Rows from block 2 of a small self-supervised image encoder, named by matrix and row number. Rows with one number belong to one neuron. Each number is 128 + 32 x the weight over its row's rms, rounded and kept within 0 to 255. All counts start at 0. Numbers have three digits each.
Before each neuron's rows are labels from the 100 images, of 14848, where the neuron reaches its highest value: "lies over" is the class under the peak; "patch colour" is the nearest of a few named colours to the mean colour under the peak. Only what is clearly more common there than usual is listed. The data: rendered roads seen from a driver's seat, with toy cars, trees and houses.
# fc1: MLP up (model.blocks.2.mlp.fc1.weight, 768x256), inputs 0-127
# fc2: MLP down (model.blocks.2.mlp.fc2.weight, 256x768, transposed), outputs 0-127

lies over: road
patch colour: grey
fc1.113:175104179112079104117138106136126174125084130122054125106127144163126141117159143139141155108197108159176108110111101083176150151131096100175067121143134106107113100129108108151128150136099131097138111156138142148177166076151070216117160141123121177127154116167139063124127131128096092161114080124157117145088123171147194093085159123121072122147134108072103111112168164175118084121170
fc2.113:135187100140132126128113140123111172162127111123105081123134173118169112223084121135091133136127109115096134131118159175105166079087103094123074099097158126059103145131175138068049097121134167151100149112133046160145099140217151148144188095126096125117139135174106153155076164121106120163105127080086203120154167116107063144136096111095179132062103093147102088146098088133086111112149

lies over: truck
patch colour: grey
fc1.195:182097075086125168099166112111152129155143232122140119146118090123131124180102080105164098123155140169085148080102098143152137110153121103079116135152068157119119107162159152112173168098109138185078132101117101126142094121090086115146151033107159079137159168144151166098136127098100089064101105168129242100187162148138113145101100101091114178123084146125162094107113141172115175094153
fc2.195:157182164110132103179158119161091147144140117185136124148161184128115174091079176130053087164055114118134139069129126167072116097070100155127156084092141154088135119106123125101146090162130117096167088149172163147103149102168135140110082132140117114129104187181104111157100137136086122094054112084117115155088124142086139091172210113147137129122088051101123136190131092084114143157091

lies over: car
patch colour: pink
fc1.270:108157204141069101087173137123157127125179165157156116092125109121111148096136135123097157092168055132109089196145125130168137146190179083161154137044091089134133122109090164080073080121144097108087128121135143166112088098204121157152113140106096102133179145174119125102137072140137116117067129119108119091139158123089126132164119057110136104098099151129179065111121124158098139144172
fc2.270:105118070098183120132132088158151124196081121114149138134139175138099152211147151141135132165161120102110128124165068119112120148084164131100113160167157142144118124190159150137125154110087135138143139109049115119168096167122078147103086169150157108122091116156083131081161102115172124149179136091094156114132168140154135165104151196145125128165096055124082090056122083140163201183135

lies over: tree
patch colour: green
fc1.619:113181140124115151091160135165165107103142132093110098093115078173146150111154179157129137115135131181099079137079170163147116158120129127150122126092120176091125186152084137180114107124129107183166115150149081132184094093147095146099100114129093162099130144125091094116107141143145131062127059161081125183135166175168156096073196076100164103126163126116088070132133086162174134140159
fc2.619:132169110135197056162136110176088132176116165119111102068134135116154114107124155101141197119159102160132104110120100153101140127115113105137144152138133103149111100135100096082105131141115154106117149137171121178084120148129141113112125097118211114142077103157049128215137120171081161171113133126075139147072149165084075167133101112177086099106135130157137141071175117139123076133093

lies over: tree
patch colour: green
fc1.417:129067140131152130161133129091158124141145169075083126092131159080141062157152117149200113095094164109112153144141114139174124103118092120127154169094128123121138101125132157148143142124099146107122119070125114152132105132174139141098089040125249131158104142174143162080104115165160163097116122111102156070171134138080161182113078113147145117170126181144074106087142171099123137144114
fc2.417:152070113156132118120119175102095102115212132140102083139123108101128110131129089120021115094155152113127124112141091123144123112157161152138123133111103185139122147147112113088105102158161158121109138162104187156159181144064101066130143226109117163092167131108141126143129130133188065129137138143186164092120103130156092139157147098070102108144140132113168089197140130107106204101182

lies over: truck; car
patch colour: white
fc1.516:098120117147115123045093100111132125073109095078160148121140142115159227176085090128120168170131132122101136050118101111189104129113109159103079100196110115142136104153097153146106131204085144133148146186112069166151128060180117122191166120118128146163153129161080121156118166133164103128094141157097119080154159144148094179174152145145114127104080075155106110162135134132132130064116
fc2.516:140136144110127205102133176164164171136145124106150071109176183099110157164131129111101077100149148147109178165116176086182136150166075085145143102079127102162121168108147126119162105153140100097156140124096128066183117188084141121076149118106164151118157124110111103128122104155066096095157160147123149144084074130149133148122101176133160106103165159148103084088167110125097133134167

lies over: sky
patch colour: cyan; blue
fc1.218:134146149167097150054098131143175119156126141166107086030099164145113118146118120076111154112182121164100109133052119114196186133188193153139146123123096114088120139140141112144160117138114143176129117176159115130076097178105130094161114091117133167134105112101175135115148148077144127142063115116110171095144178133214132083130150140129164111149113075135133109135158107145140069112093
fc2.218:146148098178166140119084105106110135159104130126074145132173149075116067129161072112164145134157133191159083157107082157164058084178053125104107130140151132097131110066099121141171155130111114121102196136138184128165129121132135128059151127161088077158070171142144062106174158140156149094125127153122103103127149209189151104086148049100110137153106157185100094086137134099126083107156

lies over: sky
patch colour: white
fc1.77:143077130089071071124106132162134137102137155161189177169070138079090078155139118132139162168149050110112136112103089185123150108200134117146147125168075155144131190054127071151146114136108089197142136169195122095115174128149096073087165166158149094138145178124116147135070127124096184131119124090135084094200141137090125128159065130133153084164165121197125155169148127152135118107154
fc2.77:099178139129131122116149111128143139172126120142113114055194111167139147076105141119129137117090137083105125093144078104194097152117150134084084097117170135063150124162131115085147170108095200046112090112116137112105083125121105096197089081093124149136098112146092041169159136117124126081095063194108132126114142154118132140166178126129094188095115169137139105108086130154122113130081

lies over: sky
patch colour: cyan
fc1.697:115129082110123090187177124172106144080153178090132126070065201147121154183065127105115076100094196129130108160127161188137139101138125048143168099119199098058103143160148177067122126131104191177099127108194167137111116183167087172153176094125145132184122145158118164093135157106153124142121165143137206158137113143162141087071145121116092084126172129112053172182164086154131117082191
fc2.697:155115108189150155138023173076098113182095074084081110137127160124101090080174143074066157146183168076119107128131161167132085126092174089103114102162143169168077101129142150143154137094099152082169096116125089171155075123112105135193055084193139087135162162092204148140103131094110143084135139098101100150120160086095169051144167162121124129163106196126191106136032073125149135122108

lies over: sky
patch colour: cyan
fc1.664:085161132157124143094139139108156127105081130118151114096070157145140143095102178171110079093119098144115168142159107121137108126113142102099116146184143047088109106183099090118180117133087126218152095162107060177132156106121149144166155114170131102126103153142102168156124136105133189171117101085111127094078115165126178068132169097163151154134157135079127152128136105130138130075143
fc2.664:129125093143122047151089161193059125120146144177142087079154155146139123158103152106149181107118130128105101109125191188124151127106106098152084126142105211180152091137124114137163152075142159107110159067184147154125106198127109117153116093113146161202111125165147134147089180081114036136073224180126139193098134143140129101112176125121126109126153153111079131142083090114122110180115

lies over: road
patch colour: green
fc1.15:128134160153160096129131148136135099073102121153127130144132134083160155154122142096129123093168137094087193095176181135157180141125121142141136124119082218123175139139115112114183103139167103107137088098084096152183134182155182104133095166154168121151160148131118069167168207117184109150123151100104169112150125125125147118138156156140167172066140139086111113131083143162159120124168
fc2.15:106068051172101114156086133177100107130125096161059103076152150123201136166161085122098121122103117186124169101105111117094116138151099148118119098156136084120072121082137126198147091131153151116061107136072147161097133057112122171141104081137093091125100122110171093148066153192153148088123092169146182109105136105132081158171065151115099126098112149203145090087152111147139100117106

lies over: lamp
patch colour: grey
fc1.116:078150116107059149166148220152155144127129178128104075117117173156145129090064148128141090074128062104103103085123111177122126158137106148108142117179165101102101104114167094059129117105187164177175142098196137145106189097109149121179145122119086105112088169111117183154121110147110050182076104173137103148144145141125138187095141127167110132177121136144199138079172120087172124150173
fc2.116:146116101167119134072123111086115151071119115088125187130127099140116153153138102109145134192147166132104158166200126170132170109121079182133129142106138143106175097109123123163137140158120176189051091148083214125194103112156124180110124181156186142176095065127172115112092155207122105169163139097141116107088117128100144131184112133097144147132095125090100075158111149137055112159085

lies over: truck
patch colour: black
fc1.221:102152101132128147142069124145154112171130165125117151172053096101072136135081094158156128120181113109120087173160099148141122093117158109147117134111101117090151059137103177113150104118106118088156119120160074110117146102143173114125125148137153139134150128103116065119155144113165157178096087131133135115133094129145143114116173162133156165153096201130099125147116137115150110164171
fc2.221:172096094176110114088129117133121113111160102116084105131148156136153086116092097108139166149090166120151182112064122095111145113132083096082108139114099141150112147136147131133185098178106142148093170191128169130158109151158033105105094096111077114178157101133171140114125069121149168103183166162071088127105101115133081147139104173079140101098138079148126119123133147175106173117123

lies over: verge
patch colour: grey
fc1.259:045124146131058148088118184131150152115115107097125169120167156126134162113131150080126147149161103087060191109162154158117145119130133102102170089164168121179116107133135140143142074119118157154081168143140141052135107139103093169064110145155165117121099150172136110100199182074124100160132069130136117148150080095105066109136148090042072126126116133137173160160153152100151114137089
fc2.259:151162151104169061171092090144111082136132161163096096136133083091103100169133132149145084117106127153153115126091157148126124106110107079136102128040103131079160110149135129122165133127132137120170106091111137166123113137122154174152130125119110057133162058105136162153045125175150127084104155179154143099121166145093129158160115151156179157065093164112080129089100128129121095120164

lies over: truck
patch colour: brown
fc1.210:064140187150100120135138138108099075184140069095075141144157133157100104114156142058120114169113136149126116154111143088085125091100083117083106087103114119085163118153122077165079169087134181121088076104165150105124079132149106105178119135137076155054177186150133086060074162143172054128124128149153123119123106095155069146083158141121145108104142111090115085154117161157135149150113
fc2.210:116127106105104127062139131110141068156140077056102067167132132142145157123111113160101090113113087161170160202091152186114095141135122133112179145177163159154139143109216120099142197155110091137115170130136178108139162135138144136163123130156116096153122115157106138208140116117198122187149091172141107129127110164121196119098126149138145105083131127134189187100177177119103130106118

lies over: lamp
patch colour: pink
fc1.211:087100121162109094179133174069122120142136107123099075091097089110207130129048160108073097100109136120139123089122102172152158093163126109158110138125163164103171185087130095060116142148162107126124088116120137180167085134148085154089178081118163093144104133187111102123148110170156128103106106122149133117132157175115132185039124156093079157119094079133144060114141148151122147150164
fc2.211:177111111118099147113134124156155111073164136125110130166141168120086118073104108154163129157138105132169071154111114100169099176114194102114100110114083123132115110134137157181132151114080111165139144081106114096085132124096116133149117148145131189125080127135101070111130117100134128204135168127144146123112115061175146102126119084114152066120130115136082097165110100118112092104128

lies over: sky
patch colour: grey
fc1.552:153116092168121130125119158104117177096116139102119073150154114147100102144105174130087137145077127118156053158104166090116130143138093095146107164080149136163128171177164071142101169121146155129115156116101172135096158097144115090136126125148134111126136087103098063161171174127115134155080146081133163111174137150105173119149150106147177158088186088134191161080121063149145154129112
fc2.552:131130105141145216188101115176163176156132095116074141108095105189135081156170118142129156093156148114139173080155119139112157106105163143148112081111117133157162091139143116120149146126160061170165132068091128113088076147037116122183111147095119146159092175156207108110095160131152116102169089112165083111148123182110144114083071141121140117152126121122102156140107189162149158217196

lies over: car
patch colour: white
fc1.320:117147199093162078130076106177056129111153155151172097153111179044103106129131132140147150070230154148117120130096143146169132101107135081179123141153121132166150152127130196179098144116057089067184137158131123114104124149147134125125109132109185140159183114114174093158116152120136125108105124170136193099145128132124106119159175135120131075126178139172086154124094112087139150097112
fc2.320:142078123149098159139139125097176222133134122143086121157157097165116107149141170130118158131087123096081124092162176162167150173135074143060114133064143127068122130142105110064181168083153134126095175125157131137199105138135128119113132144140084157101139141134113061104120128161116092122113100160124067070110083098137122143109130172111175137120103136103166108130102155136152188203101

lies over: pine
patch colour: yellow; green
fc1.363:076113055156122082132181162127084153074163138125076086167158168149158167140150167130111176091096163099146109138157124138115156179131101158147188152117105116118096085196134145103142157130097054139123155195125148148171151119153109124128116129120139117095172129145148115100136153140090113133096137105093200144196146125158074117105161151116103106164179028120141058116129128100166151160091
fc2.363:121088165163127161116096133145073207098099112153119041095100145135150109114172158135124107126157140050184164180134100176172093184139148138121073102128134125117103144081073129137150150136134167083119119139127139093127067200139076122093134164113148172149136155130155101153095139138149067140103041144167128082093137122162113086115098158119125176146130094100158118144153128134085174180127

lies over: pine
patch colour: green
fc1.573:099105124095102108138176159067143122090116235144114120075142174146124109144131166124090159104131139161156112147114125156165155117113140104175107109139136116120169073207137120104146156114081085159128148163100157048161080125141117135149073114168144125129142116110122121109172160075136133033094170129093162170116121150124071161096097157168129122088125099104169102118128085115139169130092
fc2.573:209150048084191154166076142169138120143082094151114074130144099100123134072129105197101118145149118136084071094123112126171091096143150199064177123195080108082151142112146094112187102102132110105140112130136128155113097070111100076139103101153145103136140178164127054169168120120099118144139153135135115123146116131069100125079167126104141119130126108100088100098143140126080129089142

lies over: tree; pine
patch colour: yellow
fc1.722:156144130143165053107161155173130084091115172142176165160116112039126145109137147111095148135152128155108153105082139186155151156124160082096141167128112163152142142184169163154085109107127168046123162104176035131166129056159189099137099140107143203110164122135141142137136125174161139183075134201175157145163152108095097128179140153090075109064177138139152082107085179083145140133162
fc2.722:129103147089116212107073125168168112141172134151119140121143154167129129165089161180156167107165121095149073126192163130103101138082079146168092059090086096140118159120138087137142181107146143132067151132120145118110105133136130124051150120167173106050142130089089134103139110082085155032113149118063121110114090177114138096067184118135157168179101140126172129136174119121125143154120

lies over: truck
patch colour: pink; white
fc1.513:102111061145114143092117122114176106135159080141148120121137148124122167227096126130109059114149113136092086163173092187093108069107164126136156094042128110094103117100143179097143152106111138172122125147107075166173101096175116149122091083120148123055179190165103144124142120122172077048122079083112122113093165121181101122122108133153148126084095086145142123132138111147127153161172
fc2.513:111130171127095122130083157139057134095062126103089136115155162133117071147132127154133163152128128164165193090170183105150074129116087097163102128143129115114114156183114193138146092136123129107142162133173135118111181174127119129156141189158103148152117120087191160114092153114134118182157137165210090167187079119157159143130097138077135097192197142107172146087091168106131153085124

lies over: truck; verge
patch colour: green
fc1.114:199109089205120141087165141131165123070113136115152128155156112106144122144130151132186131112105119206136099086121145147208128111147124169161151144114191165183165144121072131142113130130107104096145144135091083087147121105064110116078150113131115105113122116158141145060153146126144085073123084156171091166119185124119157098174101073164152078120138157149140061194124101153113121161087
fc2.114:138169130096131114164110167144074128156116088126131106112116112176132145111146156086135152118170115145150098111186125133150133110136139156163108191152105128080061099091143156132168091193098125169099098147198117218149113100163120104144079140158172160173117165112106066174138123169085132132112139082136193061109109183109044173093109132147095126126073141152160148100118153127124078124134

lies over: marking
patch colour: grey
fc1.214:148146115048071050121182151120083129107184124127123128129060129152146069124128136107085096145118127168081124153181093091148171138166119119139182178130097113102123128113166152153102121160135096149104083179165179128118159118117096113112056105158132107121083171152132119122180130178144117091153170147089161143160149152113129099173107122099151160160141169118098191112099119120114139109149
fc2.214:077150154176167164176140146177166127085117150116092147134184157114169131139171133179193139182179115098140102158135107135105102125139181155158127135118077122109093119161086089183154116160147153122101146157163119085164081121176110147109148127152161191129115126087134076175101074135129103140170131138161126171103117153107153171092112125118106086174141103115128092132165075144139152083123

lies over: verge
patch colour: grey
fc1.199:150088126117176172117103150127148131158114092147188090108168200114126117091133105126088178109086156112105123079114153111153206103168150168141116085124171108128115125042119159111113115184069088135132104103143104111105128142116136121122129127087115056113147125141141172151153090087100099115182094082146140166148120202118097134116114110187125068133139111170126131168155119102143135118126
fc2.199:129090145113114106169102060131081129144138083142154132114156087100168148133156140080140149165142105142128093121123103138152128120135132111116152123159142110160129117175093131127028119126175123086124072117088120121132159078083104108178162051133121151145123131093089211173116147142176114127101167118104150066167200140139167137190072107094191136173146121136088103181123108149147113090129

lies over: marking
patch colour: grey; pink
fc1.235:098167133121118134150093145143100188161118103086076157128136100100109118091113175175140166094098127149219184153125113133112174115123118085134094127201121115116107132118132099112099105044155138115153144149161106109141142082122113106157068147191137161049080178133107175125113159149100119101079123126120115141122130154147064038162145177125035126157110056110132149067126101117146116102082
fc2.235:181121125188102161111147125097182100119092163097150135119176094083150133155072108074136133104099122145086061132129171105148088121099160104115091182115145112163146123105150138141113119189145111097145112161105141128148147147123117159154166127075175124151156046146114144126117071127172104190122155139127156114140089146093110154124116067112051115166138166162128151108175165174110171097159

lies over: road
patch colour: brown
fc1.57:109153128125073194156151094063107134152153063068104119084157101110141160078138087133114149088102159143172121104124132112170094114108129067187131121105148116125115124140141131122083157113092093127137122082139142135116164149130070153109096087132172160151091098124126119086087079144140086101135120117161193161183161095090126101136070063148117168082185153116171140144183099146162072087072
fc2.57:095109134137123210076126133125155165122135122164162139130192088134105116170167110103044076115091150138151111158152103124074148114172104117096125114118172126118134162112084145101109107117180159087157113184125138141131184153129076148135159114134094154134177111119054123189068148180105181098114129149136138172110143138148151123065099149115094134138116146125093117157197111187120161178191

lies over: road
patch colour: grey
fc1.395:141203074109163093139140099118140100110141129174107123122164117175203125221115122144132119149170089174100080140164167108138177075084077144163135119118144115155160132142172130120110124136121166175157112112089199175152178130143155109105100098149188124174185133118128164185052091102127132170125133114121084082108137203149103102124104134144164104147133101074117179098077161095123112092144
fc2.395:075116081117126143074089165184184158140163158104122106147182168132161196093085099099174135153159105184135102124092201160138149220124152086222148114108094108144132127094118072109148144087144091111089091141138151101175118124132169167118081127101140151160107147071140103161094103152210158180163156156084190159068125106143128115133156138107143133135155173138101151144145128163092103170092

lies over: lamp
patch colour: grey
fc1.269:138160179136119178158117074109096089079122097144062110177145106128101115197078125138120075098104121099176097177110133182095139106098139081124160122126117133164105109130109154058162087141163152133090120140121087117108126109130116119160160095139124064161136131134130138108091059110040163137136116123129123122094168091146142058147128076075113111148149118110123110162180084095108138144159
fc2.269:110094109186124094132093159141126134123088124097133127073092139069142118129150150139071137170148109119183100118117150136101083127090139102176135147198101125084105152145204115150127089147084121135061140171176128119180051209119142174136145109181150066162090163126133110136159130145080173129135116148168141124090134154114129183150129166165131055117127128184129103161117155152170122121059

lies over: car
patch colour: grey
fc1.571:069163151184168077130166117123117144128162132075140058093058104031082167104135093131113123116096072124101107131140126097104132120139145124107147121057071135123081152160174132109114068129082187121109162155104063111134160100163131087112129128145143115131198105131149135114100043162115157152096126103075139174118138141132124120137155103090108124116184121124133063122086111081129112146203
fc2.571:115128105155117120155094121182141139149070133092146155122153136160116124181112116156123128171137144075162111089136108143088121152080174091162112100135119091122109138091133129141164139114105136103084175147075103098131098185165081143093120097157106162176049111140104144134137104139135085107163141166168166089143148078110115107165019107141118070098148063125135171152078081096180148156073

lies over: truck
patch colour: green
fc1.660:146115153122052170121156104147159106104116131117100122147127093191103110167116138147136130129174164145126136132136172144118142160152064203150101177113133173112088137173113125109129172116093141174095155131140116090137114155163120110136147140104110096078109229180148122099187095082169096080157100138145105116135148100159089123113065134118147093124101152140141044086114153158116107118105
fc2.660:100100089140082164147108063156124081117157123131170141167127146150154147123157140104182131154111151110153146125142100143141136153057114154138118099174080201136135089055145135114114158148116177124089093137132181149152116073134111201140077186192149174111113159126147153105105125178061121170066168159139172118147123110155097128116136172151088131098082163114109087103065146058084146086070

lies over: car; truck
patch colour: pink
fc1.257:065120124125203137109130138132117120188164104061125096130121127141075097173128154077079130095129145102146171098131108145186162115182105163120116172097105093124127127133108190134102145142136133110134161157147056052139196138186094107103087128149110107140185178170144161113153094102189074127151113139148115128100180110118073158128110084093084133138118108075103115090163129153123154097085
fc2.257:114137120077135137128099113132109161188155132125120168114139105119047155144092195137190141136121122109048154176126128088052126084140133092110145131126091071185118108129123117113122113143121164155125093218111159174182080211086151117081117188154077084113116108156128142135106107075112094080133122122166108111113106109162140123115157098117123121111116078138132104189110162126086108131117

lies over: pine
patch colour: green
fc1.6:145083110191090079160140121136170078096121147155129100169133122131140094150144151108163142140058132130101149126138132122148113160139150102170069088179092105104122070131106137102148189163104137101166135138148122108168135125145228139137107148134117113143111115075140144145146183099166119157107051169117069150161109187070101126124126131096158172082134114138130142118103122122122154132143
fc2.6:179150088090131129158110168062082094115116075149137142079126129134075128116099111089108133132172119188133125099116149122098197105149121167117130098130147134139106165121153147086180105144118161197135162152139158145117163107080012102114130123125131203132109150197089145075158133108069156140081114146154087109123153124100140103141106107148100088152179111106140168147137126129117062109139

lies over: pine; tree
patch colour: green
fc1.268:109119127072137116147036106082128194161137131129170108155165147128088149167140108150052103069106127093108171202121102136153146140132137131105138111215092163115183123226171108104160156191122177118164123153120147125205093118121127156136106175134163136140151172129129166118116043102178183164098131200093128128108117153126113063170134136185166116148121119147113099060104116104186104171113
fc2.268:095129046156123111144181175183079135085154162127127073084197115100168132110106156127189083075124110136167137094118143096124073167136096179122144144113147119141102126132138157136185121111127149157091156148129079151137156117167118120074153106169119139125119127087157115120122174108116135108190139110122103143113132160170092072199137119134146128046170111127180198156129177111116142081137

lies over: pine
patch colour: green
fc1.546:158147099095149151155117122136150136153175047124120104113150160156184071147115128139054168126164099116148091106112159132137101110108127194192202128129089089149103152095190098112124163144185136089122191166159046089148148138125107148084187129086138100163136123107146149134135135147040158168146090122137173155149117157146152164159038117165166079132152117106065185146201069052097155100130
fc2.546:119076183095037159100126101164123112148082153164107123105101141112134123160099153151140126130091173117137160171080112086134180139144069155170169121089119134130091093107085154181113075110113136107133069134132205138134093126125104124116096199110118133074111176089128105119118136156152124165078115118127071124101118129169106092142161220118093132126080126162145120128185189094134163137136

lies over: pine; tree
patch colour: green
fc1.388:088111141109126120206039115099201144179131119119178106136140110175120117101121128088050165087145113128142144171115088103115177072144130106112130112190123184114160164200139096090114125120163132143118084161098096105120161096105074134118098168131111184096116153115145153164136080102177144118140084185122088158113093177091126066135097092184169121182133084201117076120131134181131092115150
fc2.388:100162113168128107140176224156070082111129129115170128135151085028114111161124110140177038133141171139177160095116136116163102123123105136130089132096102085122138091115140174105168160119138145116102172088168125113119083119142094103085109121109146098097139144169191116107139146106084108147121103113139116143148126125129081154130090171118139074043199151093130199133141111080098139068084

lies over: sky
patch colour: grey
fc1.381:144096157117145147143166129111170095125187108141126124121057113138113106149109167154194140125102127155077158101144158189186197086121175140150081212140142188109107107161155082127097154067082130094118123098172140129145118095127152080141099207174133059137131094088149104125133138075149090165124088159105099092123050145102102125134152080072159163102113164151096158126120099132054115106098
fc2.381:132132139118100091090071105174164152118076143137160140119172139128120139122088110114031120116137147109124114132127061088062075125159089132093151070145118071116136181072110144105109087145170147134148149102120117073155172156191096154090141049106149204114133135155151146154144122167132121065153120083150085126144166144149123131099121150170081098149094091158158138136147135124129181142146

lies over: pine
patch colour: green
fc1.202:104162161092011152123105125144163065129137161103105147149155083138071121142142157125104121176130124126084143174126104159099115155087142132171133164144070143107074076126086163149136155091132130103147095168171132147137149162181127192111057158155127174208113105091124103130115139108136099072083131192116135161163108106190143148105130179071151140084139115121113182151106152175189147134199
fc2.202:157076137123159094172130130167075112161148104131143139061075177130127080132174129123125147126142134134085131148035122115163208056095119197102131104175143123138173167161118145141162096135090163126129174169093099127068171138125098116107115110118117115140197134150156094136135081129108170100141149152129122171088150123083163166145133161134105109193115127155123130079170151126083100116075

lies over: lamp
patch colour: grey
fc1.410:120086119153092096170047144176167127083145078092118100067157096086104145147137104084099185118134135141120168086126140154140150121096139115199157119141133177152143133138126114076146110084119096113096145099200057090099101090134093140140187097220169131187114161147133089139169182089135100140088126160126093115088063108134046064131139137136090177129128103107144137138188106150098114095147
fc2.410:121138139131130169149150099066118209186120091136151110141080164091132139124110078157130114129112109132133166128138156111165141118125105074105118157155123085084080126121125129172130121108082141122182133148109150126183182161116129086175158115077104098101063082144134092197111100113083170143109096101107145095105163123073133171147132081065056120149156083122112159103095150131076145137114

lies over: tree
patch colour: grey
fc1.208:077129175120095126162100153120124121165151155144104103167086135066175126134096110137091149156137134105156150092146200133123159091151164117095131144091118171105105094099128083113086158149136109100074124096115105170163105170088145102128126114130156092131107136101115124129120143048202127103117120143081123194128119184148171074152154047139120160103170166155118096129143128105098114074133
fc2.208:142129101197092110090129103130156119106161082094104111079137114167159132073081114033108132117095139172080114115105130166081124195071136136115118094154113063099113154134148152153154047078151184143185108096174086081111139114194139140129081192137152140117097087155122099127141135142111127145137110123145126153096127109086135151070112168121149103087132117082190166113140120139152120114124

lies over: road
patch colour: black
fc1.20:161151161112102126053176077102148144146108066101116165166126139176100146096135053075153138166143119114088194162099109079204189131113084156130115114128152091146132153161101113150130168109108159100107054147151111137150149123103097167103119172168119143080156172126124075143131145100162120129157188097152133110155126147122102101089159104102220116096110091186094100100089093119108107058089
fc2.20:083098089181137142137054154136121087118134103116132172087130133131175117137099114122126166080071135170124177151098109111125062181137102124100153091122170143057149148119097115155107157128139178087072100112080147132143104189149116117152167105094100079161068064129145106051035135135163165135158126083129111145136126094112165116163151148142112151174081123142176088075123122125124157167195